A small self-supervised image encoder, trained from scratch: 2.51M parameters, adamw at rate 0.0028.
Rows from block 11 of a small self-supervised image encoder, named by matrix and row number. Rows with one number belong to one channel. Each number is 500 + 50 x the weight over its row's rms, rounded and kept within 0 to 999. All counts start at 0. Numbers have three digits each.
After each channel's rows are labels from the 100 images, of 14848, where the channel reaches its highest value: "responds to" is what is common among them. Only what is clearly more common there than usual is listed. The data: simulated fluorescence microscopy of cells. In brackets: how many of the 100, against the usual share in percent.
# convs1: grouped (6 groups) 3x3 conv (model.blocks.11.convs.1.weight, 192x32x3x3), inputs within the group 0-31, a 3x3 kernel for each
# convs2: expand pointwise conv (model.blocks.11.convs.2.weight, 192x192x1x1, transposed), outputs 0-191

convs1.101:509455505480435489470485483536530555476457489494629545466497487490453462461468531468531494495475481493461499511414465367475635500531473488492495514488530468452499519492534485541430442464509591528486423472579546541494467474415506547458455469473515509455531459434435485429501577520507416518544554532564429489411550553527518407549562575513398565528566555470472451507432462458363471569465536483486662521550516519614471588452487511607488445405410416464401441418417465521457462517541560509455497481447529422445455489497461529442427557511538477470581532540560421548544525505446453377551520392470424426583476516490455567505511494550587536556459579551595524444486515496466459422428497587448490529514531504490480509501486468426465492503492597501540512456641577536531484521470493455503549526533488519464530474430461472464504607561510552473506570533552511538494451506474473538
convs2.101:493556490505498470522489544540585531463466515525471513565556560523550456501539570452362476531617519542540581559469520435571519511444569582567561532480479512498500591414524513500596510622493474523486505506520524559531543507478499525566523649464514569495474495454491591488459507564510531553473529523493567515538443536374516508561536450516555554516600626558521494565551451446546520519575522646580475449597520484492570525531506475469562471352534442524527490482542474508582562458543511494559547571512492538507497543516442609494436561514488555510530489509505533490505554554478444510
responds to: crowded (82 vs 24.9); cells: ten or more (82 vs 24.9)

convs1.93:482570518544505545553572542455521416450477419483493486449535510481421494533467504502480499466486447504508458441436423429419477469473452480623498476470447491586513559650524507433458489509473493408515495477469480497513484492448495543511512554545483560500493440517549483540499443439495480434467476462561480580516480514503514539471633527455438512511465524518663550480433475468483485471468467496494466488569515479489527506534437462516471484450418465458376467542419558479496449489449501602473529514541478512467487501419535509525471494437490537437432620461432436502550479490548579513508430522557493547421435496475547488443520474499391523485499419479535482527719529500452487525469500502629451519422486479440560504675513465431476483507510476538463505541548578567570486402526496572473492590480403580471477445520530434517500376475488488429470526479494669509482430491507486493
convs2.93:510527554560501532538471539476571548544431509554481465539583515489519518498472481474481428462511536525507555533614507471619530528441513521557523635499527512540499623457523581533522501515499451562530552510545556471475575487488537507502554579444407462496558520457450443506434485540523509523516508544522571540514510526407576480560640448590466515535679564497563537459496528580532560518527528642558529541475513527523503441541513454543510502469489475501494510512510476566507542510509389472538479466410458553413575573536525521530361560514474522544510485491509637531530527477579449538
responds to: crowded (55 vs 24.9); cells: ten or more (55 vs 24.9)

convs1.29:481550437486687551493612478486524452469656590498523491525606485487574515491482495530436532475552552467536517544429483485504572555543561519494533467495488515461450527520428534522552520521510561400492461401437431514482492459399485545488504532561517388496494395513480492550457547466509506517544476525424514487427385458540425481471467460506497499497477496531468434490437439537500552446559487466495517468482538523507495499443496500491485544472481556485468562502495418554474492505488494511577488475499440424463536446519512519452475443461479456512523599485522625606495592493502575463567462492505482549464556467537594598463544503451532477486502518487448450510422483478452406469523472443460401426575482442608517475551479538560586484473446493413374485554479512529573531477437477437414520586562520415468458348389423486487415521460530573508508441444412567517478540480553506492
convs2.29:508524444509434531467513461475418477533471525537437455681543581514547481441334523458473471497426497495417452578554517495504493502544462577473531545528452499464431496520529533555535441550501510517505509508478532488396480500483491546555525491575513541483569521454477550481466584482459518461540482565415503500510547471527482543535507434546510460490514531485490499529422503385365508506526488563529544481524516632409555609485492431463485514494543358558538568613496530524494567445599514468544526506464550451593439628476486511511538495441484524496511541469543423465459505557449442426
responds to: cells: six to nine (51 vs 24.8)

convs1.82:464582477362582372453481451481500510482542415408527445495541516456456475446545498476509465493506486486518483527422439541399502495528430494490492399566427468589478511541507515400479488544493519497534505471476506486508400462431458534410441487400484530396442486365528619482496421516479494399459539446492492496471483446495485505552557489439452478466539464464558499475460492518579497485514514428612311440488445466493492452548476467484494523480485502413556507508438446476449442459469474449481445449454526495493474404456511480490497411498495502496511562474413503443462604454481525472411533479526527478488529557492548470511458480511445507483393484491467473527598516482433502495585515449503475404524495502577480569569541511461526454616494439566472371590324484518442466478474502517451475438454501590489426495426479553506528426468517426459522502454499548474483439489501589510
convs2.82:546416453496542521627506525498536496443542534488483554535578434487509456548453498442534422579549540507546569466558547545545513467433509456501543747564570523514574574471519473467558552475495502493513475567539503446461528479585515437390429492588539516519499508449588543538478438469454483501507480501523467506495487561568472527532483425484407496523581518574555534487552490402473509505486447543502454557464513535565520505509498463549648564500588516554520430586463498493410490519503403551455499447524454455499521446596506467444464460550524495565463529448441563535509526490537435477
responds to: cells: six to nine (61 vs 24.8)

convs1.2:361378395427441435461488474432419434416487424511518474469532562511423541507556518412424450480441461530583505504559537415448383543611496428441413538505503464523476380493487395418489469527473450484438472533503508471485471481469511492510540459515362362365471487449539509526510446523525495521559530581453465412609555555484540441466428423516508542546453525489503449531492504545488539482512462498457519488574540466433470523523541536491547534567550539548589483444459455534478505476544539587569477456471519497537565509570523524527538487564529539534413477446454416451530581533429460485542464549472533494450510457491447472528567523480470447491404519501523524464483477527526506530494486577528602516503529517548552473435505532480524528471526468456419457447419610594572486446457483481481604564550471450463560563571511502513422409483513508513477452504472430484571533548530463542
convs2.2:490394517509525521440524532513498509479527518517491502518493540507442403482493478556575436505473560497452508598415521572540434502526487519510426476515457415579477514498433489479505486484478502508553518576564554491495484560478550441491436486486527453495489494528435490417463497393450494492470513525438478452488501540443527535461507575547511493494454534582449527495584547507521456460362495400468390452499370384436391484463559519510449476457471460422513537407395455365553495574509456463464408497448434446467534418487556432481432509480608584467503387479414547519535478508523548525
responds to: cells: six to nine (62 vs 24.8); ring around the nucleus (31 vs 12.3)

convs1.32:630571604600445578566585539525480517473453496562537545580509573485577484546510556599532541532505425539534528510532520556541526485492527550455512598466533484478496470464466434436471457466447524483532537530473492422491439473473541538462473482476443436406353356320382381368552527516530503523532456483520561512563475505498562546585534568560405617566582592489509496501496515472458483508534475492548466507469469515496518467489509508508513535551497532435509517535527528566521535482539553553483518514493409531469465478489489490522405405439478451489583590594575510624530551518503508541469455515535550531513459536485372471499513523498467456546537512517514511520489479477487445487426471553551538592506501486498472528543486484405532499495474468465502416471491518437521449440482419489498512517518566539606520539535516549618522525501530526508557503498595558571575423573523498470
convs2.32:553493525538519528431500511489460516510497526612516541568551516516529464552437421512474422521472505498555581590514561563487456501431536475454429436503484490497495411509591582471586574542488572510483511522483551489538482488510583528448490480511430425458449479428515467451503497507468503510534470576494551536442594535499440524366476588571488465436494490512493545473524462442518551435377448477452455468551493533568497400522489549476472469593403472361512534427439563432521466530526534463576524599415620535399485473498572548573529536537499492571503485498522480473530580401562452496
responds to: crowded (74 vs 24.9); cells: ten or more (74 vs 24.9); membrane rim (58 vs 12.8)

convs1.31:505481494553504508535507523573531570479425514497550532522483503561412492582537608591560571503428522536543550638514577551408698588510555561478478579446510568476562521484529502465484525486553491411521493453481473433482527488544487461492488458415549427580555410539551455509561580605508489533517486482507557518525477456586495567532495512559451518520452507515424559555432548534411525473506479545504549548495543533481512531528516466465472472367447511422547484444502458590532518491501533509558551491514502502523475459472493543519554439515569529588569511557582465589601526608510493519550468577575458580517522548545439565567542583464527476544435540576527558543452513489454481520450509494570473460505547436616473515538519552404552503539502567525640439427565471465444558476577485472544453408469485507514469461457470527526493568510578486541442545501521581524533546529496542462
convs2.31:460531509497600513557498521530506367585488544583473450527607486515550478511508419494364468553515608536550518539561527412534476544469476566544502454510489486334492421529499544498492466607466506522492503515537420481523562516492567471445519559436436512514545502478525569562546552583513537516519524555542570586460467520501652427451426467565580508531517510464566378527542493498475527579505507592491489463493493639552507524544513527442503477546550576504559562526513463532534525453591461553541564539481524572484516529462566506463468471557459463536520459522471411475532548485510484481
responds to: cells: six to nine (67 vs 24.8)

convs1.144:517529486476560530542526494546389482572437508519574551431479415487487474494546498490465509482519488516524534569530548401400408493528518481447518518545508489516444538410485511473488467560480507459505413335414545492522416461511543541526518482480455453443451446501511481485481461457473516453455546465502589485466532497502520482456369453497473500506528442397361466432379505534495477434400402413415439478528486505437490488467413507538528434309472345343411491536510429520426502551478505512491469495433539552522532511526483424487413439415559495551467496540568549556490521529483482518527509539536538501424422452435411421493522511486537510540589538512515496509570522540525493512561530382456457487513504472468518439429485516491491512500457428465476434383446568478498484491476492525489527527500537485535514488467587620599413485467481534504478477447451467503507491548504485456
convs2.144:480450531523464514421449528449501475489535556440494462472464485524410588427492513557500536383462442501493514503412453508483523448546425440513449445478472387565453511577400459445395394501499460566508488434499481450462449517447562545501448463521518537425469471575368456450490514529451465452452534478459334460503464509475504552494497581444400539530473494540443536383522518551531459424459552436449463519476359454529466431483596458486422492517466464465465520514450525501455487469502501426553501526490424488483544466519490459531521432526590599432443456496455556556528479495465526553
responds to: few cells (66 vs 24.8); cells: one or two (66 vs 24.8); long thin cells (34 vs 13.2)

convs1.178:525429509534424529551519536439465464516536524510540458519478515509427451541561470495496518504505539492550552653643626512497579459484521559519501560460524565544531550512551521475527567529542479491450509479550506558507530513536518496528484471536448517491470457487446419388528527529464447554455480477551565542531520458528540498504479554497488486524557563518521495513470513474498422636687653564476545449452462607481616543426515602554603520497530580540585507569504550530477572471526518474449479457518518460505534509519539512551616442616490524536527536490499419526491540450505529504457479495399421433580483553542469538603542596458458438532486463480484446557513573551388549487573543435469443484510467548466500545504523524476603508537421540507560506493491532539543571559534524448555446510486531492510545482581483486529586535528555496519537454565540569516612490610566488523
convs2.178:545554538567547509500515508502540490549539517549491498551489484526567519480510519546407497525465498562449506507524531461531432572536593537577547460594499535477563486493565463503533505459594534495497493467509561497561582565532500460554544547466519552534574551535519527546549538485542487517539555501462509552589440651537547512623554520510538539574486488607525534517477619526590487632655600491533573501499501435500541577493547547486428585559566507559475571477551405577480539525502463539525505487513521485490587583474439483412509543548560484536531548607522455514517493577537499580
responds to: out of focus (41 vs 20)

convs1.125:538518573530577552528591565550573595515514522563556540539521576537512527552541562522519558460478473521451494513507497455466419535486531563536557543477539608465566424440416482465460484470519569540541519576525553542562537505539527490555562447622547545521448398495489584499515496531462499457500531522513450473469522492559539539479552549482557402477626537547514536462438434518467481536562548527563458486521460548551582443433478479628515576599526513511551494597579445474459466509469548649596560483517485409483478616528479493506516491521590590575455508521486509396463605460595553571469446501563500583561558596512555524498556482432506501499510393491626495521515548506496500528484539475474500462492431525538511561482527482473495554522513555562529445484409531541510556535514534471504490598567569582526513468458539522573527545572446434451566493516444511571485492441553558533
convs2.125:583539598514531493449550543524594481510453469483455520499581492522534507490524373532446497513504524537486524529464528473583458562498558528561504410521577522445504503478540466559546536472533526565495478560564552441487504538555580443597462530466483494539490531501497545531505524559528458530437510478483504551608440590478574412528581561448515534579489570553561485551567582553551469593543591519542460584586523537512506554494605421441572559516559508497459456562526445515461509610454393541513602514530554555473581502524527526440605484604537502568520528568453462500487519571499471567
responds to: long thin cells (50 vs 13.2); few cells (50 vs 24.8); cells: one or two (50 vs 24.8)

convs1.66:515454480422539483553597597463412432464563521490511566512503581579405550573497527488455454511530490492483474547525474492427434465490465562639680501481508494412446504545526533527613465516508499538503545532534494489493484455520438430462515466470575612585538525536451448455491496478470457469406494486524508507556518541521512491525545459507552557532562594532547565536417499524478503447471506420438444434456545489517460530574524511509474517482446530534512461506452503455494595504517532464433518473478510562547505507477471483463540574561486500470490451507576458529594522579564567589486368465545424527482470470515435474521500480467518500550479538508499461531585548515446540516531527430387503488415352462397473542616551530538533540556497474432560396332461500430585482513532501562557538524574429413463447456467523520574498530522569578584490543475561529526485492518488512527
convs2.66:435530450496407520468485578503671489549555473519503505546574486545484540527506653502442521498402474496587563511498445512451512523471459490617548494489464476473447457515455554463587545552448480512493513410508493411544610565440602525491529569444476513415482517525523473580486545569478520518417584507491464488506565545437576590508537596509519486571516487594449607493482536531525555444586494543518522471481543504491457516505581485515496516481498517427541481600542517483494529601543515497566510557544433607567504510522567506534497548527522517598499469518523533627489493478516577520
responds to: cells: six to nine (59 vs 24.8)

convs1.112:407508453437381419502560547522474455586530468520549472476473466532487516549549551542488518506541535502491501431449519491475420510480424460446484526491527567552534445496418508510494484532534537479475445428448540633510555445433523436461538519470540481486490493546468485446509493493512517515541586542537527508443459490507563493393455417489479439522511543513464488545528513482525496464511499462431438518507520498438431504563564561519533509497465492465541496454480632652555480469480485532513451450437497469517526485517644603542466440485540533552552582504525477520605500599494489486550503528574488428396436421401361406515564492516581470459419451515512603481472466522484503528590492484469457538469519554564581511480480511516523506549517403386421498468435596620555519492512569422571544473544475370501553537562543550550588591505517557531511478467478519401551441443517542572
convs2.112:389351571502533499518463485508409435484414525445508525493467518490467414469536560525487559529521546452511517492481482541528526466541471476531490498486520443517476560539403424506517459547494495522512480577616513453469458433449489458392456433369498429533457563539466453527557519414473492439435548502410536493498520506508558597364488519467448460548538476498442497490518498502494445468487490581547478415430416500428441519469515485490506416487519581431439512502425490419459535524534426509520400516505408359478494522477563416461455498520495534511515442504388613479461507476494571450
responds to: crowded (54 vs 24.9); cells: ten or more (54 vs 24.9)

convs1.81:459588549527549513542559556458547541529510516489514484503419485455426468517532506469509420495500475534451502502417463483399493487490486547513559489462521546560495500469485491492466543625543484522494526556527507478504430568469463571448447487456544492524487507510505564506547555486514494513456501399487513524471508495496533518487435460503451527501651496502404488475443455497648473493551446477512457494510421446600503475517515472463498509501481546466514539410517476606471507537473532511501454592487498531521534468565468573452532562501587506547537455487437430507477656502561417538442432512589578536511483476495482504474438502444476471518476528504445504514440508467432496502732518524427505488358472514605426482460556477450469527715522509583495479557489515567474473587452522550461508435554470447468513449467433595433499530499554495539507404487553431520535399517503649543
convs2.81:514455564528542501563515549509593524569521548546490523483506566489536486498544453449460435458552536507557556472492573503551499569427527493586490593584492535503545656473544511536547533499523474500528492451503556514505566542525544468543494502377385429539531521464455409473471478481511522543432433577453582530515567516456486444567564480551510502509516645522509396513550533557507590504581532587555549539516512536496556536565507437583574579459487510569550538516488521538533543441510434484545516512556499524516530523626539524565401575534512510511506535495556625507527518527555371465
responds to: cells: six to nine (60 vs 24.8)

convs1.102:508525481553554520536567563519544512418472480472555534509479438539543574533513518522539474521557579440442458529675496456434440482455472538516484548568510501492456475588458411349396490468477501592459470458487479468562438500427445376418536476494425355480483511506516569530471484452466538532444474517529646517436476464454510515503554463528537535485481512483555450471497521386456433574598464482456486460444410430442509442449476495536540496566461409417429464527465541508439507571560553561482435345470487576529464564497529448473523582543535549493536585535451496443489483465457491477484494493479471455555633482502498480469471471534543493501541544543557467474487413509507532499473524505608560424404423459506432486523484506561536508486524497670518458489457486455457544490476439454451465530494480577511450446509418468448538511497557518555517547521524558495502405455504465501
convs2.102:475511499503446422462483523485451514480475465457513567455490521483518442430519466421369526503432486561498525439451505487580500490536479531552505587501456499418442483435512552542528479452450488428438390298353459469420562502475540476517482460496506497445463489480439482449502534521517556532448522496430498515495450448529531443513430446467488502456436555468509535484520525468389434431479547566486586475498556616530512536555479393505528488502571476513529481585576450601482533498518485631510538509541473579565425577585454495527477494463550449462521512545564543393502501494444566477
responds to: crowded (54 vs 24.9); cells: ten or more (54 vs 24.9)

convs1.131:527557456454464533484452510575491510388506468493564472467407391560494528519535514570530552390492363454436415599642596465394458443476455530515525507516518539642537537538559520494484469545461571582542451440426468540472519485523439578471517416514508457480537517547506538471516423489518569537509462482501549458469470502502463533482459516536517518523552512512473550540552494497558469495410434540536566510548540526508460617614591553553539535649571481468481493520438449503448471510462535471461490532488549483539554499523524627497542494520518564484561566558404457375406477446532497506423544463471493479516537515558598609507529505508500486461522476468457496512504516522475468488516504508465496489587495547432525531618587435436400487556443541557538473490447488526500518593494500452466499534472482546427505449524526527505464429400450513480477555527526475534391441459514621549
convs2.131:394494545519523494460499538529560542480495546535475539528593542490535493535490494468444473554388499557490521537550519597523496512490524529481485530549496462515522482449533604549551445470479587552524435318396575512459575487540562578498553564509467485410483495444475451477507524580550572497467561552441481453471448465492482491528479452610454575476454521431435467480495495473477521428422474609509492564518578558538481502578519421428548439514560448507470547558532501522509497599562469601494535502619549547550397553603543473557494549498489520442487541518503487354484520498520513516
responds to: long thin cells (42 vs 13.2)

convs1.7:460472463454415432514478458473543488501457550505496497488530525504432417482433488466499465508485527505440452456520417483542485479588461455526539518467456510485493522484497445374497480350502524551525519563510494583522514481486488563473427577498511481498511556535458475472476486466478522492466503439538472484468428450471364443621554543527533475423453474492482499525525511432511481500525496419480410425389435489578516522538497512459481512520505468532518487568503486501509392406457391318450523559508493561509480569479522558544503443438467349374462478467483434421527524484486447459450411451546448514498520471445435423496461472542547524448389375428279382462509461514501514446509448427579510506485515503435533515580538530506487548449434485488506486513452426466505525480506517552478458577511477533487525516538466451462436535495462445444492420407455548480494568469505461417
convs2.7:454548455508415433525473521489518500460520356353504496489480507520457599508549574521485545400547475497475475464501441411463547424503487467402478442526484504507427477543457474462421510495492549402430532523525444422552505428466442513430557471525542513405520502547417463548571444534478448544481529408495417478507515479484405525485474571416415474501543375527394535447544453523506525396436503500493519538492549445489528473491500452499532537385471486477382502460460507564404496503478504372524508498568423488503480556407480515494534510511489475486483508511585509601574462458502472527
responds to: few cells (96 vs 24.8); cells: one or two (96 vs 24.8); bright spots (33 vs 12)

convs1.9:544555589472486498520546570564573590521494468570544568471447494535510475581548587564542594523537432576535575587588626625531386568552563580499544553483450557573548504562610515514481535541623547536516470475498538548523559550544510489496545555557603641604510464488563553591507438418530463427515545505564574615495543526619518572552545525539458489527516560502519531547468506555535530540515503518495505564560568523521512477473458497507486547537531507517533526544511482524533538495525567522595499494478450515462502534469516500485508432469540482510522523549526511467557566577507541567531469462537536573508516537500488468560559597521520495478471504560514563591564582503484497586590515505535524503478474522551549524525493448458471498476470526564596546474452552601590552537491508469483560597541544547541442457487520542514567580555439441472517545545469437471426419444436451447
convs2.9:541570563487492511502568516493542469541549496582515495504546509492546473463669512487472504472504553529487476506510575473506460482543524558514561464502501556495479437475518513526500546581515498529513531475571511504480534521512580496551492561474538584527568517526508570568529587577533589559451553522616508548545573631550599511519447505525615513531498548529536538551551483532522497519603627490559558440531553551569587570461547498455493518560577562515519552534540456556514518490655549508508531551610498543545505590540565500454555473550575548538486518557519454508533576564515620574
responds to: cells: six to nine (60 vs 24.8)

convs1.26:500497418486463425486431508516514507553568524478476537450530483328368336474453495476532527492562522506408447543476461504619537518528477488489485455474445529516504542487464511525495470479540510482493510506498524579487488499541533588523468569458487513518469549494466506495519556517511596556492495514448518508379425473502483503530521586460537502429481487471428504510506501455558470489512531390409444481452451494537491519501539466464465461446492516523525432624449509543552480413492516425487497508499532502534438518457464506560399411374417414442489475455450430426501479496506441465429379394530501576527511482440408435482484494507524508401369446414382412465455468500498531473545445439507471526592529509409484511526493514500556413404491491493532548635551470514475472484527536572520508613436450499451498498534489469451502506446555535558429407509484503499572523575439426414
convs2.26:490527425565415511538470534502518508466530417403512534457426523504487506428564521525518478370417403484516559430567500524466536479503461509448494455548532552520512461506495499536427536485507499410408449436432466424478505519509451492469520488498498548392483556505284472487527510565560501543522527432503417538536497476563457491527495486468510438478552355430447533501484496484459524450521542508488514561514614459457567538551512471456487530483528483557467492432517559550449484588443556447571484498614419498594441589501479550547558531453486419479564546520578496544523412532548521455
responds to: few cells (92 vs 24.8); cells: one or two (92 vs 24.8); bright spots (40 vs 12)

convs1.57:522527459568648559482553505455571474555542494479491464408479419474461501476532475452606458609506533494564461466596530519496519469442458458557469452538543498494520491526519554603509483483580453422448486426481499478435411525472395531507512494515528578540515554524468444535554522571600547599548515539473557517510467508506412459480457439482504465442483447554488535542481543543498553486549554586451560462574425506573583558520545522495468502487539487518512502543438470433477508467549461504511531577561621567607474600536483478474508409539497447487488490481507559476434479495460496477470508495479434500439308460401364417481451496500557547555547529492444456495569565592482641489527515508489544532569536521506537583520514499547414506543548445438496457390472440442471484551519526463481504424497480547531578435534445573430548534515582535527580502537512525489539591536510514539
convs2.57:488532543363514487497473498465508441462451470473446540520487458530473543501414548566451479538511423476480492488450459458480506472512427457511405468493479399459427596588443493552486408443425580479370580500420529401508495439490500443553434509483440503439495494437430443477561446496495445485516480528509472508525470516356430510423558436478529473498509504543541521463492497543441440513535602544550514540443534436612537532547433490539528470436554475499427449493450481553392526513466406571447499526448512618490496539427376514461450548457461474467483485479474563444481413522466531551
responds to: few cells (98 vs 24.8); cells: one or two (98 vs 24.8); fragmented nuclei (32 vs 12.3)

convs1.187:538423518489480513507599504477581458449549427513459546490450500486514475509523485498566476435476470507403436513590540528496523484413499564458564513430479522530513553497570504415518505566501497513423473512454567440508539586529529502546492401462454519463478508505504513532453569457502562504535470535544496500455574459504444492498516522456430462411383452480537427457554412506444532443529447515600494530494552560463611500462553534611543469571476442616512593471549512538501499502480501475491536507527439467496458556481568507517463350550412481473531425512514509480487511442437477410537532497498486529578441532510432522534571542505435509550604530404497418504436485527494520479428480536404530517579480502547438423501437470550458573438547547574544445509470443380436461543533495380518496482494450525473563382556523431484500605541593383570488383473540507510519376518456437531
convs2.187:613513521457473498568494521486525444481482399559510505508411588526548478472464510545559508438450468507503536491608474412637547450550587519474583542537527550557568557531562533517454531481543401378387482486499457439556533451443507467483510463540527487433527512567518553573560504510576385508505521471450606472590483483583485503454609535475429485459539450600564524501545528503504512516442558574489581502573562477416435472514512492465549527562515475475386495499544453544433541488480458422507464452432417543471550605432507532450525497476461439491527461519523554498531487513518499523
responds to: few cells (68 vs 24.8); cells: one or two (68 vs 24.8)

convs1.141:532480507492477491484504455584513521590431568593525509483495472521527494531444431464476400475441480453450430482507476504434499553552514533581599566351612565692598475474492517433484530536519513535534523436520549527543532460490549460511520468467479470494449466513452461459518505512534453487557424476503464521477505530451497505556560568593482605560579626525524546563485613504548622561507505644524540614526571555507459518483462519471503515543575465486466492504462523459524501515570502486485526448515475509505471449517590555520510403471555513520535447566600438540512518547540501498612470549513502499495475493558533506512482516530456529536464544470482469478503540479448553458514540533466469508469528444433497567539560568447580569579538509561528546429577510502538487531541506454503544546516548491524516490482513432485548529519546495557475493500541657559556405620590637610
convs2.141:483414536537534533523534545516615518516557501554493528528522598502505480536553485582562467589513539534504647513514518478561478535521567496504501520536471489506562569503475512475546510555525516511511473492514502517597594544452537429443526517321395377544431487472548509520587524465478578492525508564543529565532539518439536514484471499603477613612532506589490405559584519507597549501535463478541519478506517462516522467580572576544557521614454514479475521528519537511488552547555376438553495508461500479441494506533548498462552539539515520579522561495536625552479501532565512532
responds to: long thin cells (74 vs 13.2)

convs1.114:513463463426447445545512527434480439477440470509529505483488452496519485477459448487528394518530508467483486525529483471555495503474536461486436476515450467475446542461473507497510532499583460445461428465398520491540538478357461488396442452478428555499536532526428495407445444484513562521517482487461395470439480438569477579505466552481546553500425451487491433523574539536490524508509494383418416545530529539478597575572630509521545456515466540459549628561668497444522480431485528470519490452631546524592497496487507411486443430489550450512526438571464489536536476541465509448514555531505471480447467495377423391537554585511374571351473458482453470498515441495527498464495439508441470456462432528437549402477414491510485475453441512469486421484418538436566478452443504408472534526551472466529539526543549520544501524611559489598447444518535443504489478507498484530
convs2.114:542487573511549579422502504494574575532441407459476513452497522465483548508554530525535503477498536450397478493470548634401491510553521445480479436525503520455518495486449476510504424499493546467518534554582566522491454528426525428452463451467528494504508505503421462394487556466485511491436543480479355485462446528454583530395515503494543517491370514425425501518640515544507532457471526455517521424451460420483524538482614496490510513427552450507415513476410494481524440572444474492492412512523422390569546467471456541485409533664582541552548505534505492461475458517495547497
responds to: few cells (50 vs 24.8); cells: one or two (50 vs 24.8); out of focus (43 vs 20); long thin cells (41 vs 13.2)

convs1.170:472481509495487486517504499505499494436480436457520461522544488447454465501528512525592554472442476535594593543587504560474519570613577541554537496487472500540533545524524541525519532533534504530518467427437478529527502560550496502577561591570452453437485461476496490464467524462438450430486549506534544532540556586542561528585583593600506559582576578484493514438429461456541555417402406472471451481483479561531529492544541566559595465493495450483470490499529524573520513377491535535525508460476477497473503527493563518510590488416515554512477529495501474487524520467441437392473407438486506536567547547505553561583583616486498474454371447507445481547535567603535571604583604470556515521464495518463493497492493509466423447461516587615602509477596549560618472530462570474449617598567490537482548479486536524502533553519556515508543541544498523493605451514545574532
convs2.170:522540580458495531504570523525600450543553482496531497512536533508552497501595572493555535484483553539474485528498554475516406512572559519543524509535512538545518482505537514537496485529585501512590554597571527541536545508520590472556495553529545611503600542559559442548524577525508508533515549491588552555557533578509559488565514534468603597525548473605507531560553568591602496556628625493524552465536565512533545520456516534515472554511559554505455583549552497541503495491574479540517536520548518508528579571506504526454530487563574595573504536633539462538508552544505593596
responds to: crowded (67 vs 24.9); cells: ten or more (67 vs 24.9); out of focus (44 vs 20); membrane rim (31 vs 12.8)

convs1.100:475457453448421495540486531408392403442649477490570514471493465551448501465478508504476439484524485460402508517506531342550354516409460474485512543496505534480500530523529476481530506525497538555399469455468491509525529599463478453469452444473460393439555549577498409395503498441565509494509474485550466492464413451501468502438468476459486494523504529447412405482524490464389459532522533430509451512536497435413389463572516489472448494484538459554392464506441478495525488533411503539438447443537532530534459487415495496507460489433522473416530451492411543489481592464472464485505497538548436475543521537436447441476563511537441459453493474489504447461453443568467539503451503487481501437547442520517530496452424526454513493455495501489442427536430524550506461391479459609404487577497417302417449585468484504532454514411426568484456523451490532513444537544482534560
convs2.100:524475525457540605466532430506570482498502584470516476570474445506458451469381441575508492520474509443477534468486510580480552437511489466428528630533626490485599523542410507502465538522547475534540549569688466523473479518527458436440438457553572509569502549520543499467560453431498463466515491486499605450504514461519554597490538474473506424519503526569459456536540501467479504570526537582507506433446468468460408440489516554528567530534560527498474447441424504422461474481479455481414391468508471385505510457546559408463449434555530597551528459449463549513446487447480441479
responds to: smooth cytoplasm (31 vs 12.1)

convs1.41:516619550519493543488473521516564551488469504530477515568551556507498512442519441495521541456400441510520530489510503520489537413476487490557566554533523515460516484559491537472527471492462489463518497552533532493490546483556504498493439426511466488415457432414382414426494483480508523502513519523514567562504435454410526428555575577587609553507346472504469461527518487484432457544509531515471488437360435567488510512448485447500434492486493511499547512299514525484501535559497543369440537539526518510525453454444520497526470462444412405419547576527490466497481517508567555543536499528457457440560487533577583545456327425542523575520493520500568503538527565499500508424367481486480459494470459482474482525550480553447486513360506510524514480522499385314385550548536544526517439422440553519559477421477519559470490487455477509490516509518493576499524514529468461532
convs2.41:466510451558428490498425519508436476471458428451534402595562531463552454497491501478418492435457555483520515531557469496561491486446539521449477427519509545516490541494527499480516486584499515437513430422402413473497479464492462523537492464471509484439507504452510429561512643585474523552511429486597561539428580499516372498396482511570484502492525441511571574459363465509505479466453508482470526529536591612625484512527443534576436465521527508557511501465512504528480480516517460527523585698509558634505504574483558520510504455508433479457532526500540541531443553463526519465
responds to: crowded (61 vs 24.9); cells: ten or more (61 vs 24.9); membrane rim (41 vs 12.8)

convs1.51:527495459466490454507482474494491488501540543603597629508542496508596547543529592504452404500499374512461549508542482547661574599692648512537528517522436585619607441452543431402476560647548460468505491520544532541508549574487626583476494528597461474469491528436489641524511496512495478504470509487524436465473407418530580561499517470425453444498513532427521497532530491487500480438515504450537519603490552433444491443477499442538462498563452531550496472473526515527480549509534484437549443476461437474524585479528515481480509483472473475504492488498488443482465447396480515483481451479503503507493529530480611549513511479467423493479510490546581484478534465507545484566477548498485536460458422449488424490554557529547457467436407456476467513609531471474520463500506547586590523517541472419453428490510499397447524526494564490490484471473550504552466482478523474440
convs2.51:479578447520509540548488516487443450467415431465515482534382444447474477382508512518532522486389520485369493584570554575445422455484470406540448486558489545490482432543454472473513506502507430461394471493434427474467504528582533515464537473462537388499510479533523581560552565487453493381652426512452548453467418521505510531495506480541542441548544486492531489530546497485449535534572475526555499477437496461463502516436549550470480532424431432565534491529433427450401487463545473516508541409518452489545572498496437415516504414448531485441501546522462498470394452612502520482
responds to: out of focus (100 vs 20); membrane rim (95 vs 12.8)

convs1.5:513473511562468524466514517486486539527405529470500514543463478526410505533470482483445518595373523502456500527494534766460543493475496476428436602416440527502501454535530539502516426501459456445449445450513488479466468461483460475464389430458468455465540403522523508488488457520539478503504548531418429475491454454450456495453396439437485398471426486456436513473484449463450434507431497506525518484507520456501452424484486399509533440489450500524512387533515444435514445475483442463452429469419435479496344482530450433502461497493529466438552483540622434546508511472465443503586427502518533547493447491569483541473513486412400469395518482422449440442433461465435492463427481486500528519440505486556497499480499506479543493530548421490526483442418416451401468450510446425440424500484447444443485400484453493528427465510476584493463504558482540449481597501431544568
convs2.5:514537557501579397513525534525481642495532495478491495540526509512480472489487459435359443515531553593506543517451460476560496568466542515551547474465508525494486581474548450537467568524547518598567549636541523529559510505535465471634409549522531565596494557493527602555511549491495485559442517540547510574489490584455516510481508509572610534531464598564480405539478504479521534609556581522522565500595481481509554555488428543432482512456570462530485480470547540513598562545503538491550529556518553467515454482552456450469524529526589560477544521516480605501470609516547429506
responds to: bright spots (31 vs 12)